python train.py --model="contrastive image-text model" --dataset="rendered made-up planets" --tokenizer="word" --loss="softmax" --encoder_activation="silu" --encoder_stem="single" --text_encoder_width=192 --text_encoder_norm_position="pre" --text_encoder_bias="all" --text_encoder_inner_norm=false --learning_rate=0.0013 --beta1=0.95 --beta2=0.999 --batch_size=256 --warmup_steps=530
Rows from block 13 of the image encoder, named by matrix and row number. Rows with one number belong to one channel. Each number is 200 + 40 x the weight over its row's rms, rounded and kept within 0 to 999. All counts start at 0. After the name is the row's rms in percent of the matrix's.
# conv1: bottleneck pointwise conv (encoder.blocks.14.conv1.weight, 160x464x1x1), inputs 0-115
# conv2: growth 3x3 conv (encoder.blocks.14.conv2.weight, 40x160x3x3, transposed), outputs 0-13, a 3x3 kernel for each
conv1.92,112,201,264,135,205,140,188,240,203,168,226,220,142,203,264,204,242,135,135,239,76,123,338,213,266,237,232,178,147,221,179,194,266,308,164,321,121,168,157,173,146,97,281,195,196,285,206,247,157,227,196,125,183,204,124,215,159,114,245,290,216,264,186,157,173,202,147,224,203,218,197,180,305,91,197,235,243,148,41,211,218,210,136,213,147,189,196,111,157,274,127,189,176,222,207,191,280,330,129,171,195,246,296,199,234,217,241,84,271,221,286,275,260,200,238,241,145
conv1.93,099,210,229,260,209,143,226,225,219,207,279,238,168,186,195,266,177,229,213,259,250,163,266,256,245,226,210,184,172,211,169,204,245,194,245,250,131,172,166,280,140,131,246,143,271,234,256,102,178,189,192,136,164,147,120,239,226,139,195,228,251,261,190,167,155,231,264,221,252,191,149,107,274,225,225,210,298,200,192,164,243,219,272,245,120,208,250,116,158,216,197,264,197,215,181,176,244,327,210,254,210,174,233,239,277,238,266,132,276,181,324,212,194,165,203,238,175
conv1.94,110,105,246,205,158,221,171,193,152,128,204,236,219,272,179,170,160,192,201,132,192,229,112,170,204,177,188,217,258,136,2,196,173,202,205,204,212,245,258,200,168,228,256,248,122,217,169,197,190,231,213,242,246,192,269,197,189,162,208,154,189,188,189,52,132,220,177,186,169,114,214,228,142,199,179,212,212,263,256,127,272,99,231,243,219,155,222,218,212,173,197,181,110,247,108,47,182,264,182,227,165,208,133,114,122,177,142,242,180,103,192,216,183,185,252,144,221
conv1.95,099,226,213,113,164,122,189,183,157,181,247,105,279,177,247,207,203,171,199,219,164,141,265,213,242,149,176,209,133,230,192,200,273,225,199,241,176,109,94,152,194,159,208,188,226,201,174,261,120,224,200,150,182,191,176,207,184,153,171,201,186,189,167,128,216,217,178,265,154,265,152,160,225,148,152,243,306,97,114,188,187,247,142,206,189,203,162,185,153,253,142,146,194,233,144,180,231,281,143,160,219,196,201,215,171,186,253,155,182,230,242,201,157,129,188,149,153
conv1.96,090,190,180,123,154,178,207,163,162,154,202,169,238,184,131,179,178,205,147,335,209,157,253,168,242,170,158,180,170,255,168,212,274,168,163,253,183,165,146,171,176,162,206,216,193,173,176,291,194,242,195,214,176,163,197,220,163,187,226,207,120,174,135,184,199,198,177,268,178,226,165,170,207,169,155,245,222,165,175,173,166,233,130,155,209,169,190,170,179,189,108,180,159,207,180,176,232,215,195,130,235,211,143,170,148,199,289,159,207,244,181,121,152,105,176,148,115
conv1.97,103,227,234,159,183,296,206,243,204,129,188,234,231,243,133,168,119,226,202,129,229,238,100,207,164,236,154,185,270,185,84,176,168,190,190,193,180,279,204,199,163,333,227,192,184,206,158,167,299,189,218,227,185,182,289,202,152,193,179,153,170,154,190,149,158,185,156,181,153,192,178,271,136,199,277,212,221,294,218,93,207,99,204,248,200,181,197,292,213,209,221,196,118,216,166,64,164,253,274,180,147,250,139,154,134,181,127,247,165,109,137,224,151,217,235,190,294
conv1.98,103,171,156,203,248,209,227,198,175,199,214,190,196,209,154,179,167,226,125,234,149,207,173,156,172,146,218,294,199,202,183,118,203,202,235,134,173,188,229,229,187,218,228,184,154,200,188,195,213,163,165,186,195,188,215,166,172,309,202,226,186,189,252,217,178,245,264,175,224,182,199,209,217,196,191,219,191,187,172,177,218,167,165,247,221,172,279,196,171,179,190,213,168,212,192,179,185,168,180,260,300,219,175,188,181,178,218,170,103,161,204,224,219,247,144,178,172
conv1.99,095,184,170,233,154,106,205,153,176,173,181,241,169,144,157,220,167,135,209,257,99,225,222,161,235,273,166,210,142,241,165,300,273,196,128,207,252,188,201,162,193,136,154,239,129,170,199,255,204,236,175,294,157,218,179,176,153,196,231,214,145,172,164,118,222,207,186,266,178,213,161,194,190,181,173,146,187,143,223,157,122,222,187,159,245,217,136,142,296,170,152,256,191,166,161,141,210,198,273,131,224,200,179,166,208,161,216,208,282,320,190,156,173,145,186,187,148
conv1.100,087,145,187,180,185,214,190,225,189,219,264,164,204,229,174,214,183,226,162,160,247,219,150,213,212,215,233,199,189,221,199,177,226,197,267,219,200,200,233,194,185,222,297,295,266,158,180,177,235,208,207,134,187,211,185,156,242,187,167,294,198,220,176,204,205,198,166,264,228,186,188,196,158,207,179,218,259,198,154,187,199,215,112,229,160,213,172,200,168,245,236,150,197,205,179,211,217,241,140,209,247,127,190,211,153,240,216,184,176,166,301,164,226,226,219,146,126
conv1.101,118,183,144,216,167,208,210,131,174,239,214,162,168,241,200,217,216,276,130,207,208,162,135,152,185,195,169,191,158,230,222,172,168,157,170,172,164,177,189,124,256,200,212,230,216,123,229,175,212,204,226,162,111,210,168,197,203,288,203,209,217,149,219,256,211,152,211,216,188,162,227,204,162,170,220,213,225,167,125,215,193,206,174,225,128,220,84,202,195,233,205,191,215,79,186,229,120,181,223,154,103,159,174,188,204,185,187,156,176,174,78,98,173,236,169,179,200
conv1.102,115,199,289,139,216,117,189,264,184,185,206,202,134,205,283,220,259,122,132,240,75,140,303,188,241,228,212,215,131,217,185,232,251,299,153,331,121,155,138,182,171,82,298,241,184,266,204,259,160,233,185,140,221,201,100,226,158,131,240,291,228,246,191,152,180,188,145,236,170,224,208,196,272,99,186,232,208,135,66,219,234,215,175,240,149,231,222,90,144,277,165,229,178,203,192,185,237,372,124,179,190,245,253,175,208,212,226,86,259,201,277,314,237,204,263,236,148
conv1.103,100,187,192,118,127,154,165,160,155,168,183,100,244,156,181,208,172,196,200,256,188,163,266,204,219,229,183,189,149,270,196,221,243,186,157,295,205,158,140,149,161,158,203,261,222,192,132,302,214,251,205,220,148,181,166,211,172,190,185,251,156,212,146,180,260,140,180,253,153,252,121,200,208,166,173,197,255,137,137,201,147,249,124,131,225,201,144,181,188,162,132,153,191,195,142,184,250,219,185,142,202,165,161,157,140,230,229,154,162,252,216,89,193,126,229,112,125
conv1.104,106,225,150,162,225,163,167,185,172,204,171,127,244,195,218,155,194,249,181,204,167,213,236,191,165,163,209,224,200,203,203,154,249,210,216,146,217,210,137,227,196,195,156,213,155,174,152,206,175,216,187,161,240,186,210,224,204,261,183,104,207,206,255,194,171,221,221,139,154,275,166,197,221,182,181,191,209,186,202,201,166,200,174,192,208,164,228,203,199,208,209,162,211,225,187,205,237,298,187,255,214,157,217,202,164,110,230,222,177,232,206,253,188,153,155,149,191
conv2.92,105,133,155,126,174,206,182,152,171,169,202,189,202,196,191,221,200,196,232,189,189,187,178,193,205,173,183,190,177,140,155,226,206,251,178,130,217,168,164,94,183,240,167,162,173,176,174,209,191,169,206,188,163,209,227,102,92,133,155,160,215,310,322,323,189,224,198,137,172,129,138,169,139,311,240,241,298,246,260,292,270,275,163,187,173,143,171,154,144,165,134,146,197,163,159,187,135,210,213,202,187,216,204,175,199,187,164,186,189,232,240,283,222,215,239,240,229,240,266,240,236,186,165,173,148,147,141
conv2.93,100,158,138,142,234,222,212,245,270,292,224,206,211,207,196,176,143,136,146,216,207,199,201,193,202,136,113,114,226,193,148,215,231,150,193,193,133,110,113,160,188,261,159,216,265,206,206,217,174,177,187,244,124,143,193,171,185,182,179,186,176,264,257,281,202,236,217,162,182,198,145,132,167,190,196,198,152,140,157,169,177,186,179,177,181,181,182,167,211,194,176,206,185,150,170,121,215,243,167,268,167,179,186,165,174,208,168,190,232,172,179,208,173,190,206,162,166,167,206,210,199,178,221,166,109,153,141
conv2.94,102,200,215,185,226,237,222,241,241,218,180,203,219,197,218,236,171,203,198,288,312,302,237,256,255,222,262,276,216,191,201,186,190,211,186,196,190,191,174,200,209,214,209,220,199,185,251,249,225,185,215,201,207,232,261,228,252,234,138,184,185,93,115,120,251,250,257,207,243,232,205,255,259,137,179,167,121,165,166,124,159,149,188,204,175,163,174,161,146,139,116,221,209,164,199,229,198,207,260,253,231,215,207,249,233,214,259,238,223,198,226,195,220,254,209,191,228,201,103,96,140,174,172,186,231,206,169
conv2.95,091,210,205,210,180,209,232,204,212,229,202,192,184,226,246,232,212,250,218,274,253,256,203,194,198,223,205,203,119,220,177,138,238,196,151,271,174,165,229,92,191,302,135,134,161,169,158,191,148,181,155,200,192,150,265,182,211,239,173,187,199,270,260,249,193,209,194,219,190,192,218,233,223,243,228,218,204,191,163,228,205,202,207,227,202,240,255,196,242,275,220,206,265,183,200,204,217,227,153,254,207,214,243,167,191,228,160,182,187,217,202,264,221,175,216,227,201,204,251,255,184,183,226,204,164,186,181
conv2.96,084,208,193,202,227,227,254,231,228,218,175,144,124,202,199,216,255,252,268,240,236,239,190,198,215,149,187,229,190,157,102,178,182,165,156,169,181,173,200,121,204,247,205,231,250,265,250,262,264,172,155,117,230,191,164,243,279,276,236,229,291,219,204,174,249,243,265,106,87,72,153,186,171,189,183,191,171,169,173,185,197,188,210,189,151,193,178,139,263,269,233,239,225,186,148,130,73,155,125,101,210,241,278,164,165,199,173,187,208,209,193,183,181,164,174,195,195,222,201,188,170,161,187,181,196,211,221
conv2.97,107,219,234,176,229,202,154,188,166,149,159,147,141,153,141,137,139,146,126,239,263,272,194,210,222,179,209,198,198,173,189,195,187,185,197,194,184,207,209,173,171,159,155,187,163,164,183,188,147,163,191,216,168,227,251,177,197,184,136,158,172,112,109,121,168,189,203,188,199,216,173,202,221,127,159,145,143,165,150,160,169,160,165,167,163,163,172,159,149,144,135,223,225,171,178,195,215,162,225,237,286,297,256,334,316,269,318,308,273,154,169,152,153,166,160,141,184,170,106,141,145,184,217,149,228,238,170
conv2.98,109,209,197,196,189,178,189,223,209,212,190,153,152,232,194,199,257,213,179,187,169,159,249,240,239,157,186,254,147,139,80,187,198,139,225,242,171,257,283,269,148,187,238,157,163,149,166,227,233,168,175,127,224,200,256,221,214,238,197,204,162,179,192,157,189,209,207,115,145,173,97,118,140,171,166,155,201,210,194,219,219,226,202,214,202,200,208,188,193,201,187,153,210,199,141,177,154,146,102,212,200,193,192,172,180,171,149,153,163,205,193,216,195,177,239,205,203,262,175,185,185,227,225,213,294,275,236
conv2.99,097,264,310,310,180,248,254,167,280,300,118,100,137,176,153,184,247,277,257,221,196,186,186,179,175,210,183,177,169,141,141,178,180,173,160,146,167,181,270,160,199,284,184,188,208,239,177,159,199,203,163,151,267,206,180,232,274,260,187,223,226,180,155,174,232,194,230,276,180,189,270,222,213,194,218,210,182,197,207,195,199,192,197,218,227,204,200,212,207,217,232,152,118,211,209,184,208,235,196,157,212,193,198,157,119,145,161,166,167,188,191,175,199,195,149,163,193,141,179,228,193,218,291,267,208,265,281
conv2.100,084,137,140,154,133,148,193,212,236,273,159,203,148,224,263,179,187,213,151,253,223,228,233,214,198,185,153,197,145,215,153,184,222,133,201,262,111,159,167,219,116,93,144,209,186,210,154,112,181,201,132,161,226,167,158,214,240,233,196,168,188,218,151,222,221,209,206,160,145,148,138,121,150,146,143,222,181,182,258,169,165,226,199,215,175,214,239,192,227,252,218,202,203,263,177,144,205,145,74,193,222,229,268,188,199,253,190,185,233,246,218,262,244,227,274,195,185,235,162,217,188,181,232,217,150,183,197
conv2.101,116,204,202,193,164,169,175,222,188,192,148,201,136,191,243,192,234,269,233,226,204,216,248,213,220,246,223,254,226,279,169,190,243,133,169,236,108,197,198,188,115,103,166,155,128,184,268,272,274,251,209,176,176,117,73,187,195,192,228,220,207,197,178,177,258,200,217,245,189,192,183,143,144,162,158,199,178,169,209,169,167,206,245,233,212,237,227,214,201,200,184,282,249,238,239,200,150,174,110,83,178,183,219,192,209,226,184,199,208,206,194,185,240,243,232,240,237,249,188,225,171,138,184,177,170,220,225
conv2.102,116,159,185,168,199,222,221,170,190,206,196,185,180,200,207,225,232,233,246,210,223,209,192,197,216,199,221,233,159,202,167,200,232,226,150,171,206,171,161,122,195,222,189,157,146,185,179,250,253,149,205,191,158,207,209,92,66,107,186,161,201,341,340,328,221,266,233,138,162,134,121,141,116,266,207,216,280,244,251,283,256,278,184,216,189,148,187,157,143,174,134,169,245,234,162,218,174,204,232,200,209,217,222,180,200,202,164,183,197,235,232,260,216,196,224,247,228,244,253,231,223,158,150,176,168,149,175
conv2.103,090,253,237,208,192,219,222,220,237,222,111,155,135,181,212,222,269,283,275,229,214,237,214,206,228,209,194,230,176,232,139,145,221,152,94,164,126,177,247,76,211,292,173,185,196,220,212,222,278,180,179,164,188,139,112,265,295,283,224,202,227,229,207,197,242,214,248,199,159,156,183,210,181,195,202,202,197,183,176,225,221,216,207,208,159,220,228,174,233,272,214,208,213,263,188,214,150,142,143,76,234,263,282,169,180,216,158,188,210,199,185,184,226,193,192,219,182,186,233,264,174,194,242,183,166,195,188
conv2.104,111,145,188,221,193,236,270,162,224,239,224,183,174,255,231,211,178,190,178,230,213,203,209,198,209,170,152,153,70,139,131,106,160,158,189,239,206,168,179,176,179,199,224,155,201,192,183,160,126,188,168,141,243,234,226,227,244,240,198,196,179,240,238,222,137,143,141,158,158,136,229,224,205,163,166,159,179,186,181,198,203,203,166,186,165,228,228,188,266,278,253,178,193,134,146,168,168,211,202,225,182,213,230,210,224,241,175,184,197,225,197,206,227,209,239,217,204,229,145,159,166,192,207,215,191,220,237